config.toml
crop_scale_min = 0.8
decoder_layers = 12
decoder_head_dim = 64
optimizer = "soap"
beta1 = 0.95
shampoo_beta = 0.99
one_sided = false
Rows from block 7 of the image encoder of a small encoder-decoder image transcriber, named by matrix and row number. Rows with one number belong to one neuron. Each number is 128 + 32 x the weight over its row's rms, rounded and kept within 0 to 255. All counts start at 0. Numbers have three digits each.
After each neuron's rows are labels from the 100 images, of 14976, where the neuron reaches its largest size: "patch colour" is the nearest of a few named colours to the mean colour under the peak. Only what is clearly more common there than usual is listed. The data: analogue clock faces. In brackets: how many of the 100.
# gate: MLP gate (encoder.blocks.7.mlp.gate.weight, 672x256), inputs 128-255
# fc1: MLP up (encoder.blocks.7.mlp.fc1.weight, 672x256), inputs 128-255
# fc2: MLP down (encoder.blocks.7.mlp.fc2.weight, 256x672, transposed), outputs 128-255

gate.203:083102155155159158162122104110128100150138182129123130140119122019090148096118159127146130140130120079069168116132132102139115152171153081124180124179107106144120145118147141117135109084123153158180120111155139164089087126086138192105174090088115124126149096127073082105101146125145107126198133188136134142110140205128129165105160165050171155115120112145133164119131108090161102041166
fc1.203:143070173098105133174161095114122074105132103174157147139153198131043098115104100109127117114144083154078094174126081102108113136074139112102113148105133089074107149095087146193162108140114094123156173115102195178187161091176148119092104145089124081099113113113153150111190144094116154165173110115132191068120155092177195175189138080121170164089120128160105123134143140160129146145152
fc2.203:149166130173142137117082159085146170110040149078113165116125123138139088106108109154102123143075144145111098130124107106180191109192139058141123078187109111146159117102116103169147097089178144118096125205132152119141165137157096138143107151127139109107100109105090115150116097103103065164105220094143088171096139112163157121083165109145182156154098106100104095076141134072150098122143
patch colour: black (26)

gate.70:127105165140159113113140140078123139143127111191160098117109153120052106109124137153132087147087066184089151128123100108170164102087175099159098146138141093102166119106101065155117072233097093174141152112129147156162159132153185145141123146155116158043101093138116104050099107101147091074166167201125183138134092099115090180162131106104101169064142194144114100135117199186170130106112
fc1.70:157127146150175168116154106110142116162160116105122110151104113195125110129098137122136150175147117068122082142161159151115118139129146149116139141113134120115069166157107152108180098142101111147085111141092164081158213133095119180097125131121146157171157168158215085190124145126112184126129093072163101174127119130105120099137146193142095157099150104184117105101177102125177193162203
fc2.70:094131139127118138179161084144140093096116134126140136159091111086153131153163113102144079114103093115116088121112095154072142063139130146120145135159136149076096139218160162138057167143141090187160101124128112085091085191122142078134153076105105189127148149110077124186124160163123089155135118124130164118109187146114140108133067187162119153139107171067135155136103125118104087127103
patch colour: black (28)

gate.238:115168150065098085134108108143162148150103100099161152102092108098097137127088140148115167148175162183144156136155097138057186158151135094114046169187128084142156126102087088097103157116135078109160104156127126105095118146082143112101171158140085139098076093112136129108121147162083055098147136128127217101181126159079130189102105140105152133093022122128145089071120168115133084112164
fc1.238:144120057136084156119091076088098127138138158120158155106127168110138172161127096125122086072151199141144118193156128165075089123084113131042078166117040164155182171138096131176166128123117148120121114139157091083185163142162121083133163102146124112105107200122115159113166168169096091130157138132111078125147147146125103152091131133128126161112156108140180188136124103121109113102084
fc2.238:159138122129200188128120178136117074140140141162135085092136106139108086135141187152144111131132148040181157136108144158125099127118173137132072164109165097119085130062185089112166122152096078105119131070149155144126133123117124066123155105130113137203116115154188118088121121066168129092155089112089205188107097144048116088113179100181149102156115118111163083084159153078080168142162
patch colour: black (41)

gate.379:155099164167038165145144125079225173133140145114100129133129121131134141043147152170118152107182124144116195094116179160173217116122094126132135181140179147138117120092132111159148122129110178185110135161159106154076084078096114130129202087177124127112202157116083081163110109082096147150147163130100164137112160098130150126084118101107075089089135136088150134180134176152099154126130
fc1.379:137132125133052116056097141176137095131064143147111102077122147111139179183131137141173105085125084142115061144128117117094206218068121118097120164135133117150138171153129110147120147111113149095087115130138171158163079165069199091174137144108172090103130127113140096118182088133132208129133123173167114157083140242170099135141099139128146108118074107102144139124138133114162116070096
fc2.379:070116154082168110073132086117136093106114079124160178116104178136133123122143114076149081124104168126116134102150063104084186125115074143106147100113162156074172072133153154147140177131075098195130088104119161104199113101180098152173139096152139148127086132106193133143204096126106065098134157136108177109158146080103129125158118125169169121172109153124113142126150168139087103131144
patch colour: pink (49)

gate.632:107170201177146138115123126037162111120185136117149143192160144144139129141089099152127087138109066173125103149123094107138154119143172134171123130084107165163124135161115141138124096159148130122107092136100136172167090182124133147179113089088138065144172118063151124088131107138120112083097156123124169151120082074091169078162114143155097124091131127189074096100092065159162098165167
fc1.632:177089089151124112100124146189123085157119116137065094122134135140078176085142093081152104157107144156101173140107143095131080176080158103154116151128113168089081096097166129127159162113134134211146152075126120104187111081102090159147132134125116145097102121143117108141144105135089160168128095161099064087125095142164143094049132108140079151145102151088071172151145174129078114151146
fc2.632:082131161147107077124180123088173122156143138152127138187121105165117131150095123148125111155104128139103114134099122135171084162201093112134164095128094121113111151137103131137112169119185152162094120107088139132146114108220166092148128132218159132105159138143175093071185115124132141076151159095143136069191108145153148145125123143173169151166144121111192092214112120120105198109121
patch colour: brown (57)

gate.200:145114175080111165092132105152124101164121091112234163148084133183125136156174092131164130128135062053156117134077180175154123187062101123135104147082174150159110191104111156087074169132093171094147060098121099155153121115061173119163090150147109165112077106106137126117168102135123133110154143099129134155118201130151162050089157110084109121140121144175144156132156148173105109139154
fc1.200:113143107167117120166128120106166135139126136131170140166094126105107133078110145139155169156132118181101139154178130105138146139169159118110156106144165136205095091169078147120131095092142147143084144119113168194109127120140056084087097110092171103140110134159064114104120101094106087124120122165127129118103093049075111117176087178156100112163147097105171104155130128132186103112113
fc2.200:122094038086095170114185115115158079165083139155188129121089153109169132145089120106132131170092110102069090116175085060154089175183068084102105105112096165103154122106099116125079146115158070126123097120114098094137072175126138148162126156100140145104103152142138120134111149177167143096127103174167102134112109166133139121102105119171171172147162142187169162170093084132128156059134
patch colour: brown (49)

gate.405:152123104093123143114106166101128111133107188130160117122152121096176163137129165119169126160122146120117133189155095136099118121121132139119079156090188150142101104106126134094115105095095144106099057129123142086155163155097121182130148102118091119168169139165079111109124094132150151098082177124095133102100164122127137195121103095112086125169134136089181175174140119135093128182128
fc1.405:083151150142098172076104114175081089128143113101132115164121171065108149111116160092144144067166102158084117106118155174137106141137138126072182146124120115142098150121140180121123153178190172092099084085072097199158131090099137121170078166157130112100123104108140107103089119112093172134119130155135143121073129125090080097094165115137150119111064137126168132116141150153102081100198
fc2.405:128124163101106105177073113142129115068070106229079104187167130097087182119152095168083138098088145159096137113078152161147226156117072124097132110094115100105143149115167141108133148094123126095141086080117130111115058172102181093120123157127110144129149163166126113116136150134141121141110162183111113132146148076115096119114139128110123138134196111134115134116096147101111086107098
patch colour: pink (60)

gate.390:149138130154126129122112127092153126216097097117123195163129153130115177161142102139161138128154128098161102117086157132150097148153118150144138175150211127145180116120159137204206171138129119130135158103141120105126087113134170164081186122183146136158057093188163123192034117138129079073163069101102115042115105073134175102112088105071085141157117053158141174116128082176147160086112
fc1.390:080205096084054139059146113172131177117101142121130099128176106162170096063128153092188097144154124152131130125140151113135115087121111171172137096149074164096110080086141156089153093098117102239081111162134197154116202146108133115173123147086190096161144141086099111093159158139088111111133165137173083147134135114091089121176173186169100151131142129100122102143132105107148111133209
fc2.390:174189183132241123159099122106083111112159112199154142106126125083099137107062159097122118108157131080099129087119131071129087098095123100092079126153166108130092094074096134102148117100171151159128145186170143180102105160136142098108134134064132146094114133167139103149094160134066128095104131118135111152132156117177106148141169125084157155164150108077103145130211080101141073127084
patch colour: pink (44)

gate.554:143172103170176168097140159106185144165116126102168152109109163119147148163121171126162172212140080168146125130139102158135086135092158179109147070102102113166165149175096161197166047135082123143103125182126154104121134077129191136161139171135130118121114103138107111158171110181121069104176124120111135158159165139129131090157139138122120120073177119139174030099175111136103157160160
fc1.554:134100129178101114138137126177133125091091173105175107083116096156153159091173146132171183121114076100124110112095104130106108104190129163081174108150174128086156182151146146090105118130123169086184086129084140125054116096093195141111086113088102084122107133138108083079136105176157147141083098164155115088147132084145196092112102116123136161128139121143116129138118132167092160144111
fc2.554:123121127125115061107148097050099116153143079106105127086126058177137152138153127097119106103097128123105153095195125156122138177101133190165116132140178104128105125143141072101153122108130179075082120139133134145123160096132148131092139133173170133171148132132121182148115093143155106113149160131158108200132124184100120118113185139136154118191091121068079123145123143069119093090160
patch colour: black (27)

gate.546:082130153146055101134125131101072125085078120139169145079129101166118116143097175078093093114151140136146160119088121127150139146108124139133113072087111081146134151095146147101054154101127108105066172151180091166173119152145129146127111073118098255078119168116141144120182079136114093112155140192172108149116172124159118138114167126165136108088126100134137045127147112118134102149119
fc1.546:121134088093130138158099119118117153126154140096121145145168115109115148148177105134097137089159068106088181141143154152140151099081148078118072092148087155134146087084116204132135155131131133122154112115136142132184110148140123143163199185059138130095103161087136144203133148161117120109122080161109145150134118118192135104101109179170067168146142139160092092157133142155099092144105
fc2.546:121149246107101100144130132151107107097111092074109112110123126094128138134111126168128141113118120078118186127173147160155146168167092152183096069113122114159153179190147120183116150126099138166115108138133127116169106164102148140075111185170095141196121081140116097145135127129107134121236126132217088086176140104126097150153137107116198160108162157106132118127141134115115182130124
patch colour: white (26)

gate.244:161118204169113104131119090117155150146173106157111082083135127118161108103143144180152173134116095104127120151191117191156144132098142111125048156176164124163086156118106106170152143115074134085086113183152149125169116094124108118167098184141174130122077095040136137134088070111069153145163136037204115187222101137120132122185117100158068132127131176111093140171140112175093152122103
fc1.244:156125143165060143110113107089135140137176146140168079076145183102090150095137100163185111115211114098168128143137135188147179191118168180142096167123157150133133094147132102133128149117062143143101110155083035120100175132071136097139114142163162129120135130106133128137140104163098112138137113085103085130176109123151181154138113123091121122120153159091180172134143120151115164154108
fc2.244:103106131129103094137113161106138204063149107143169157171061118169153164201168217109187136115067143146070106121125110164118094109085071130144126121145096193111118149108133100118089103122127136104179143133125135162123111114124155104101183068153122104130094163181092108154165144120083088165125153178085100093105117151138119118142165093137125127110113113144111110104115150128131088107128
patch colour: black (34)

gate.294:173172155076133185141168118147116133115105100149144110123114112082110119123156124158136117100098132186094141164175082045169134135113159093165149089106081116139189088116101075123161091135084171189138194156106149127137181129142159145180067133155147055100105102114145121093154249032153150161107137115117163111136163096099142156163178057119142142153136189127112155128123147155151122137138
fc1.294:128094137083101126143160133121092125088070164110146142108165085139097166134113148084127167103144083138099115182157082093113048155110133121144098138116122149151096169132114098120098087091139094138114077108154092133018129150205122125120166152131138159112150109097152094098131118118152173110186143149141161124100143113128157139123131126155140097117104118178142085180052135168133076131112
fc2.294:133135131137191146054144122119136120162127118178180143119111141105104085092139127165101159204116150185143089153158176091127171190155148107128164130209110117152145108152123086094136166117048161066105162116118103118108054134096154132168109150121116104121129103103138179148146107127163097142144134186158170144130125053133132115119124113139193144190145071106150170103154159112202168134125
patch colour: grey (71)

gate.548:189141126125147138146175075062082150103130149168115075124164136135149095106122155133102081133147117155122106149167128110082115110122193164120148138112071117176122139167114092180088148126094090088127127152173163041138136120125110168167106182093162106071083123120168134155140128155222169106129183124130045130109121117079151176109069154089131173102145153152147171101114066169157135143153
fc1.548:160099156107132119154100135162114106120150165097181140156159143128126155105141169100120096155107117171104120136101084063124085098175103134094083106101104089109129143149097105086085112111114178147144164132145138100173122171153165131066065131041151057119135128054176080119144117136159110145125127116144111116156213165093137201111122083167156105166114139129122130102086075152112117119120
fc2.548:139147148131152097146075132129097079164137097111100150141139184054089109110100149163087100135084132106086089136159142068062144185143140120122125173176113158147123129123063077130147084133089087130159141109156089134124098124137146139123099131137140133110134040167158088128083152078068179109189136097116183180090114112149148048117109131105107127157113113169113125144175082135152064146079
patch colour: brown (42)

gate.132:159094111109131080135110098073065123081137095151100176113162115128205099158132131110094140096138214083155103096193144148086156165102199174139133112132126129178147135109086131091140137144138159165117114057124094129118133128114195131046098166139137151103047146132139138103101079107110181124146071084171142161125142128130174157099140131116150088082127130119164146124148177173140149086123
fc1.132:108123134120094169170151169139156162111164134167134149105078165131101150099076151115163122138135025086134122091105072129153143101148103033085135072155132155116059202116098060160118124136088128097149125137073111129149179068126111107157138119115100116103158108107097142105109180111110162145133143159125147066115166093117146173183111141118129121139147114076198140131131084103131100088168
fc2.132:117110197098181161161105171086139109136095139128118137143145136103128173167163151182172111146121129130112116135138138151157143117155142153065147178109114093124161103139087178097135159143219115135173101112144162096181069157168153102161062098164156099138125173131145080105117147134171104142128124099157137140133170128128131141174131104096115173109131133178149172154112084158038141155127
patch colour: brown (42)

gate.273:173133118156162128117068157096167117123162074160192117137078100191087108101153104134182175124146082115127131132107117115101067171092151091116179139159093104154095066184126145111129139141120158064100090106169209071136087081097125137136139183197154100138099150092159148128107146124122170123123086164139140109136139103068140074079217101161098155189092138154094093110129111149130117146133
fc1.273:142165076142141107131145141149112125118139116187153142071129189133177175131155084112128181162143128223111126121160156117130123132172134136094123104109054143170118116081140126140079083060112135113076118137164142155171141076096070145121124154112145177137126150105154158122150094130104213147111123159103133138124155081115101117134061100118117132144188183140099135114114072153144127111168
fc2.273:164109145108084130129147132144159144145158143154097147099104156142173148114176110076100116150121086148147146156116120085052224114191109119151100167110134122134138104153087144085093146092125103164174084103076150087159044102165199125119138152092127109073131163104117061102116110104124111089097131151105170127097090132181085130143094135099066089073138129153079122151154097100147126142100
patch colour: pink (60)

gate.316:132117126155101099120044135133101186156128143155049096189074142128117131172128116172097138110128138063185126047163095122125121145109082106163127131092143160156159128106145116091123106173199141131077121173123167137196086120094052153118139108140148193089161119139129168128090150131147097120173110154092143081096147155069092062107177105134111157122123125123144146170079098092121156100123
fc1.316:144113114090131074123130095113084139136095215158129165130215098125117158129131070095162135154115142115066163080163119112196149110137160172143126155072105077101203082157123081165120112100097102201168165136176144110061172149136143134077117074111127111124112074173106140159116157156189113155102091125109203130116086085157122188123177124075163152149139108133153160092120114175102123132129
fc2.316:127126097107096071139177144111097136167177146164129138072112091147090079149143176173148100104090177099142109154099078145166100171176071119174096126140191137070113104127143097143092166115110086096155156075115137147124127129131162129166129108186194103117141158173148183123136155129101133162149142185088082106081132162054155139134166133066132147142122118110085171108170083055110112102099
patch colour: white (29)

gate.68:095137178113214083082110111059170108152159132153117147135135123135209116152086139097128098133096121153098127173138167120123156113153110128175118143115125146091070178113097067149124180100097216038066141150131114122132153126126117101084122122189213163127207195140144129099130151122108177106163133120088159140150107181076137126098111131138110132121140174143116135103132124117123181074140
fc1.68:119131097105040175166106150128083177111106107130148104115124121158131177127165088147153132117100152060207126096193160182125176121159126154124104142172110122150149060192160116141132099148096097123173115149150102098117136113156126166138131096140085112137070124128113089145098112094121090090084169149142046184111139148186120168094111147178104128129162098050179121109165150099171161096097
fc2.68:198111143170147059092056123136157119132125123165126120130116066074120056172171133169094098143143218160048092154142099083166153096173135140135117160139148119067122164098099084140163126152147118148119160128098110131113161124078100130126097087156117167131138111161171133065180093096073124174199133113104133147133088187102167136130090103091154146135099108170167105099138095127124086122134
patch colour: grey (60)

gate.528:128145124148110141149136105109162125184123148150149146132160122206109070135101117130168112136134138152118138122166140084164107126124102150116101147133120106116109125125132157082153197170122088121118136079075132160150103082057110059133170140174177183114104095111157106084104084188139169137134140124177100108148104093104140098096083148107089145175155107172127131095183139162108108046119
fc1.528:115131128154141132119132137119155114100107139167189113165164092154069083176181121137163195149120082129119118135124108101166104138133179142070145147183163142079150158122139174059117216142167161095137151146064151171091125153121182113156129162187137095143099139137156132049144141131129157137209120180133078143152091157098152104062133162098114121146119145152087095187174158128127096100076
fc2.528:119131138174133178134090069052101141140097150096134128145125053177130110135190083120073147071129107143136174088041083166166163141146123136187220111128045169097121134119121154120103118152136186123140097163145130088086141140123089127154090131101105144105133155134166147115140107174166120128075194100159111133182102168140130133158081131150138219079085127102158157114155158140168130117099
patch colour: pink (42)

gate.280:126152116174151164084172121140120123187083133154137117202139139132110139155124121144165077174154146189116115132189120112116083163148121143112136126184147102137097192097042135090103145173150112134101164085119093098084087110144082093154170077107162131162151111101141141086157212155071135188084151108119099184108112119189187130098080134173133096088127158112084153115149167171090081139082
fc1.280:131110229086109162140099123108083118141146174141111133131132096138113145111116116121169139095153183146125135175148113142118141192111146086090102126111134094121083091119118140176133027142118117102109124137096074133104090150160109114147149160097169130124120132100175120184140162046143144139147210122159085096129166122110131112151141197127143107115108109158143100130139191143134142106141
fc2.280:084132101179097119114164074128174153152185106083175143152136138123131144166149092154117067067149140164117135132135116130097107078215168106121151094105094131095107189123130141193156038136134143145137162129087138153107121112160125098136129127130137145075070172131158140110123150113195130108091137130129155086118105137196127076129118145140073112166068102143102083191133103065061104148128
patch colour: brown (42)

gate.589:176171093145127165158053065083134141126079121156139115130132109118168096126131110166110142156191096103193131126134146162112151161220138113172168113081127114115125148151119180109138197193148085124048122107111122133090083088167130155160060087111084133116117170158153184072120141141089128106136165110103203089138057152079147150110118118113130128153157144166127118118106166081164097158126
fc1.589:122196130070113185183120106059118144151148159176112143114127159099138086109093090088156105123132123125236121076106150163098126124146124092161211088121093097110167166182174180120174211171163099162069165155132143133137145120148126102084089102164136115139130167134135157120166147134122119112146102081090178146179083121066120151113096102074130127139194138151137157157126117149156097103099
fc2.589:147153117182126147085110084162091129142082176125161130073144076212141065129123136128082152134124144203141151127115088076187158163091086135144112211114147150152164096135158124116139067086075174084101086135131153111154108124146160159118113115088099090132137150135183152134125111086128138148119132101100110179105072185148127158185020163203143113152143066161123130138125124103123126133119
patch colour: black (54)

gate.259:161101173114175109079088148107117111152118102142124149158121135211116096108122108143137157135126170146090132075128161141227164094122122126077132141115090140124091117123087117144102116144174081166150161168127154116158148134109109175148105149105117156180113149160094125192158132123171151105153131146151105091169061102141094060095101147147085141115149118154106091089167136119197188140154
fc1.259:109187113127164144128086096171175141114097131167212126136156130156112060119128167163203151219161128137144096085077125135129075087164122087139179201181139129100051162166089169108103155095132158108126076143156139107080069107058091094135146144159137105113136090090100172181112112133075082112092149112172071123180143127126150134108084123160072161185114156149145151064147148159119130108124
fc2.259:104137120128123148122183113096102164125083103067088118119080106105189138125088130107130139136148145080156127139114115127111132121132104111108169138121116110106118123132059149126195136126138138139015123093036085140199104080150098134046052136055158114137133158141132129075098219102136150148100142063121146114052064136158082114127077163165138111115165117173108098129116088126137148121140
patch colour: white (29)

gate.413:103144173089133136128156111180097194152124103138126226125118160074116139130084085114135176136090146167170122104166091167107113124111123125145129139136098128135226156208131104164151091143105134121100177163021054185179129180142154103106152113147097133069132104087082125130119129105153161148110109145072136104203153117112101170067137130107173135121113111121114138162096187137104125111081
fc1.413:126118107126105186170085100151074107090179084089122161139148145175175139134134127156112144174187131074118120176163113092168154081101133115127082213136207121160110086101091027126137150119143116114134130111121151140128174097120144153141171160105086155089151103132144151141146163158119113124076114161144111096111132102078142129133123090127175114157148111100157180077145113157180147154106
fc2.413:085092067139154091086162100103172132127136053115172090133132089129184070139109132117134107112118115089099192116157141091123176188139111108158067090097114122086190131132138166110088246116130108122082100127070137136139096122120106151090101141134134172124175171162108120149102082161115104170125152154129156142046156115177092188133135100120111153114087166105168091163081086099117157107148
patch colour: black (27)

gate.429:136178076105151113118146162160105114086114139122137126060131132101138142143107144101114151137108131168131071155087130109119078096125115105186123064094135127149135111098179100163129092128098112179142145164165167147236204110088139060154141110070132137050124112138124126094112171114067167115166079117130134095137170085069120155121132145135175121126137182113138088168092119136131123093140
fc1.429:087152163094066136151092112114163135158120146146114132170154144188098083167097084168134093130143125169163132143149105123145135104112123132110123148118152156130113165161083131139170136176102140168139135134117077089109100156113110122068148078162129086127129088164174143170123098125107151126113137120131098130072066086162080101100137092159105129126128108173110141100155174133139183088124
fc2.429:117170111081183090131111124113079132106106118103127120098135137085147199115153167089117153081101114133169123136163130138184129103087118112153067180099158135104144110053128170127100123117144134138140109155119114159087174205168195095208154077071098124122148156154128139136175137116051101132127141123131126160143120123158111194117145175106178074158093124069159214082132132108069139119133
patch colour: grey (60)

gate.550:152100065080176134155113166141069108157103165134079098093051106122168108079072129102185106172106132091134051146092081100105128119112083135202124047138124076126178095115183132134169094168143105165122115110132139100154193125102199113134138116110094137135154122102139087127158129126110112141155119105112084135164192147055097162160191136109120117148114113144158078117140071132052131106128
fc1.550:094168143185072088134135130149154097115193093131092197155161067161107135176133121099113173144196069139084178155109128110201164178198119158090132135137075189071100113163097138140083169121131142133148124111091086106143089123118127098089112156123154088097171119119149112163128169146145144144104093187134128142130143150178129085116150081160129087106115099102085101110163150120156136095069
fc2.550:115147097138175140142083143189154156079121104073145106106140141070132204107103173085116146074110104128182102083126165094154116104111128096123110154146137094127167146090155179060101181154178146178085141137125050113092152144172150084169134126118125111130150124165119187067112110089104198142184147110151119206165156074161181190126118179133106141137137127154106188111144107117071120158104
patch colour: grey (60)

gate.76:135069065136160099106175093086109093076117095120143109145130129121158111135168116185123112161137164136146091097159213197102149134145127115161115150147108078123188138115117079031161098134149145190129094116172106161079131158138152157072187145157116132076112197139146161116118120122063158099149154101108178157142066090149085163101170173135096142075126135109144121100092243131140132122092
fc1.76:110169202090112223114116180169131106160125122135081119111101139122104129123092114107117170095155084120083152172120085071116098084121131146124121144204146156109108147098112163176106147107121086079120102090126176114142112116145092166206087098077119102121170051116090137129094159110150077155156101136110115114096134148086161076175147097104166147158133150113157120170155035129129119132135
fc2.76:108078079117103131191144110126109155084127158137137133139129122087133155152166187119179100121089096119165143114101130149125103136190096103074127163134156051107083104133092137110149131174198148170147126162081181139103052160163160133162109160104161097160124162126125080100105102168173153091143129127123134138159167105161161155108098125085145190120087111108143161103090127104051090167144
patch colour: brown (56)

gate.212:138110120142149088121093135149127126116108169163130131111086103131140073130190117133145172144089117139126147106073122123157149152106155115101156142079118124109129177106122133060121189097130107058168135134112129070113096189054153107140062130109135119135184119163115115148130135223116143116096159135161114050120144164095134134114121222114106197203141136110169166127123118181165108138120
fc1.212:115112091159083140142127103153113092101104131136122175134124095085109147181165161120127137133124134090091156119093162132132167201152115113147180149117154129108208129144156132069105171118138152091137052086108131116091121144115090119130171114147124142127146078174106110109111154109144158166111100196158164139135070116142143101148125155128186098158100136102151124191175144122162082119079
fc2.212:182176105117140090122154133121170078103089126117116102124112086085157155115182097146077160112168156124131082146063135135141110132127064083081103127142108154116121128138194112152124105159116087134115150114164104120135046192164105048180089094100112120144134152082117126144151106135164174110127135128156011100132124137162147135121126178118061192101133176113204135138103083113103175165138
patch colour: pink (43); white (25)

gate.364:057131195112104199115127181151148180141126058105115128131157148210074129121123130103053163120150102141180168118108107169119109134109083088105100115086136144090113099186107088077156101099122154161136164175144139146126159119162192126151154112110114070106103106147184184116134115117130170066111172149096173136103153188134100109172126172149159117079117086120112102124124099208152148093165
fc1.364:139112132158172068136106098058088172070124115145124188124100182130137081110142149145158113150121167101178112124093135078142132152103167168148087135163145090135101147094138092134141161192141075166116122130210116148110144179161130148155159113119163126103134107126073135132114103140078146157134153149119110137112074132135154108095165152108206086131119164160163194095140139147150141166133
fc2.364:067161142119123070184163144065156147139153042111081151142173127135127175118176150100098138160116161112119130187224142128138159115132089131069128130091135079154104099104201140133065131169115088131104114134150129049121128168089129073114133105094147104127093152082100061115125108091164206172125183130108134103100134160113089184153128130109124101159116169095149144099138105123128109064146
patch colour: black (28)

gate.272:123140130148176169145181138104092078170137138070137146119139153108195100160163124157082122176097172126091129093087152144111151130120093096156100120122101052101136117088154163134133118100108139184142083142134131118187048148092126155179148170052044096123165089091132104132121131119174104068153140170106170132176156143139105127126135180150165203145110169129120167117109085164171146129209
fc1.272:139115127115127094160149145149181119120132118109064185093152126145209082117120137151092098126067118155125108104084186100087162167171153147139115094200168113115085097098127104093129145133126071139146145084112120113102142099136108142184105226132111154150112107125147137076147054131108145134169148170140109124116171142091138138142115131092093126109106128125149109154107081134143165078133
fc2.272:085140179112114072123130095160098162175079153131103152162122115075114085089158074092124133137176139138116112195082083110099099140115128198103116109068122087159164168167120120176111120146139126127070113137108134098160116110107114135108199142094078121093121026076102130142157155161135144154063112094045191158145131096164092097131141113165176164095131144108132109123131158201187114090083
patch colour: grey (60)

gate.444:118155126090093158162074121124141087155129057186110118063162094133150085131130148119096143090161037149174122099145120150161155104206117126120190108097073133118117138107149224087154098140169164139089103142164090130099113093126114174136110137131143130127155130147070126124087130119094138124087111134129056159108144145102208121055121097172071135139167155213049131063151108157152088136108
fc1.444:083113105095105104077157080133068179145110145101173163119123163106087132166096143155154115153143167133091154157131156105155138162107140115154058130108159125163150096138138068074129157106142089169196090150165133138105125122175119106102145157114131119119158070129191125098112179154106109161148160106120173137169065146126132183176118068114158132088113145100187117125146131151105123104166
fc2.444:100104131071169112134137158156119111127157064173112138096121137091112203164117111134104131092126126070127133161169151140146164091132074125155091075138160154120146078089122118108124150129125126076108179147119168157101168198151093117152127090182101122172117121140075123154117112076117114077107128146100122128099147183149132070116160177087085151137118160102087095158092040188147117093106
patch colour: black (35)

gate.415:127112168083089188147199104119111114155171126130156118087102094094071137091120154090084135082168129158100118112177117123193084166129132124157107129136108087094157096141182116118130127086119153170103171156142091132131099133142099081121204108197156163134147132131151084137187106065208142106136173138123106087154117121144119090138072127135074083163143106131160099159137156097134082147141
fc1.415:143146085124133148103097105119133156097195170128097196150157142133050097116068067131162160144147108099121123127120171222059156108129105141152119111113118166112139115144074151122162116169093092135113121132101157124119163159105137180148134118104108123212118105141126151125162110152084124112163069136134143164118153122145092143086122104157124153043130138133107150130051102143078205184176
fc2.415:167140110095113109148123121127162104122131129126093127111156117088111175143120085132091101086122084083161141142139111069144120114170118122081093064115071149069127098153069131139131121130109119167137136106127130174086143171105105088145126115068119157092131129107075088125163150159111133092164138109121097128062164161161169168112167175165133178123112154071160153081106128148101055066083
patch colour: white (32); black (26)

gate.98:122108136116159130154140142020163212154177173112106102154154136180174153117149087148141122103106046111158184124096121126120137088098087163112059102162105132140111104161132130152156113151081125074151102136162134106107108134174157186119087138155143098146099159108068078141128154191198168156115154166123080128181105157087102084152186159062151119144115107144111114133079132190081175129123
fc1.98:125141106119062097082138188140188108110125099102133103088125152138096132098091136110143107114134132143124102136128157130097105178131084097114132150101131191080147142113158131172150093138150135147060141139115142152151150122106114142158117113188103140112096108187115142172073099105095145096159134092097159098156145132095099116096044131191070116114173101166110111109137186169135149072100
fc2.98:122154090120169085147148145077177164078109126111130111099104115108151122078120145137077047130157170105104113109116112107137128098121083104118158114081166064077141147140135131131081155066150168129150083148168159115118080109134132073096123125182168101144082140091154194126088106147184099149065123113159110079159109140119151163151120105126175108128096101038126131112095185121101175098183
patch colour: brown (51)

gate.122:099166116148157151158145123123172161140153088120206111136092088139115102138098128117142094193107132159153155115162145113095108162118113155087127080140149118104148133159162158152104084119043095123054067104120109075131127163112135104136154121152134143092115153144141138144076108093126109132131187099134087121127116199150170181074138159141082156148138111199112132155121168141096061095091
fc1.122:181097098122088122117137158090128125149165134101114147157195138150069139170130106101108123060169197109115129110128157087148153154105120158178090079063127096100118128116145165197147170117144149110087201145198119162139105181095121099102104109113129144188143171098114163179133125102136110150158130179125109164076101089069138112128149132117090055128138132113095112097137099095167151115176
fc2.122:093126147138153217176160128109126122089140121112062150042107154124152142123137149094163137129148123085141174166096139114092162126152170100131089105073040154131155131123122193200121099105125138123104134168097146137177150136136086153101111110087168122127143132139109120044089197112142186129133142089062114094081128120174142161133138117148155166143125086155114119125098178108132121179111
patch colour: pink (49)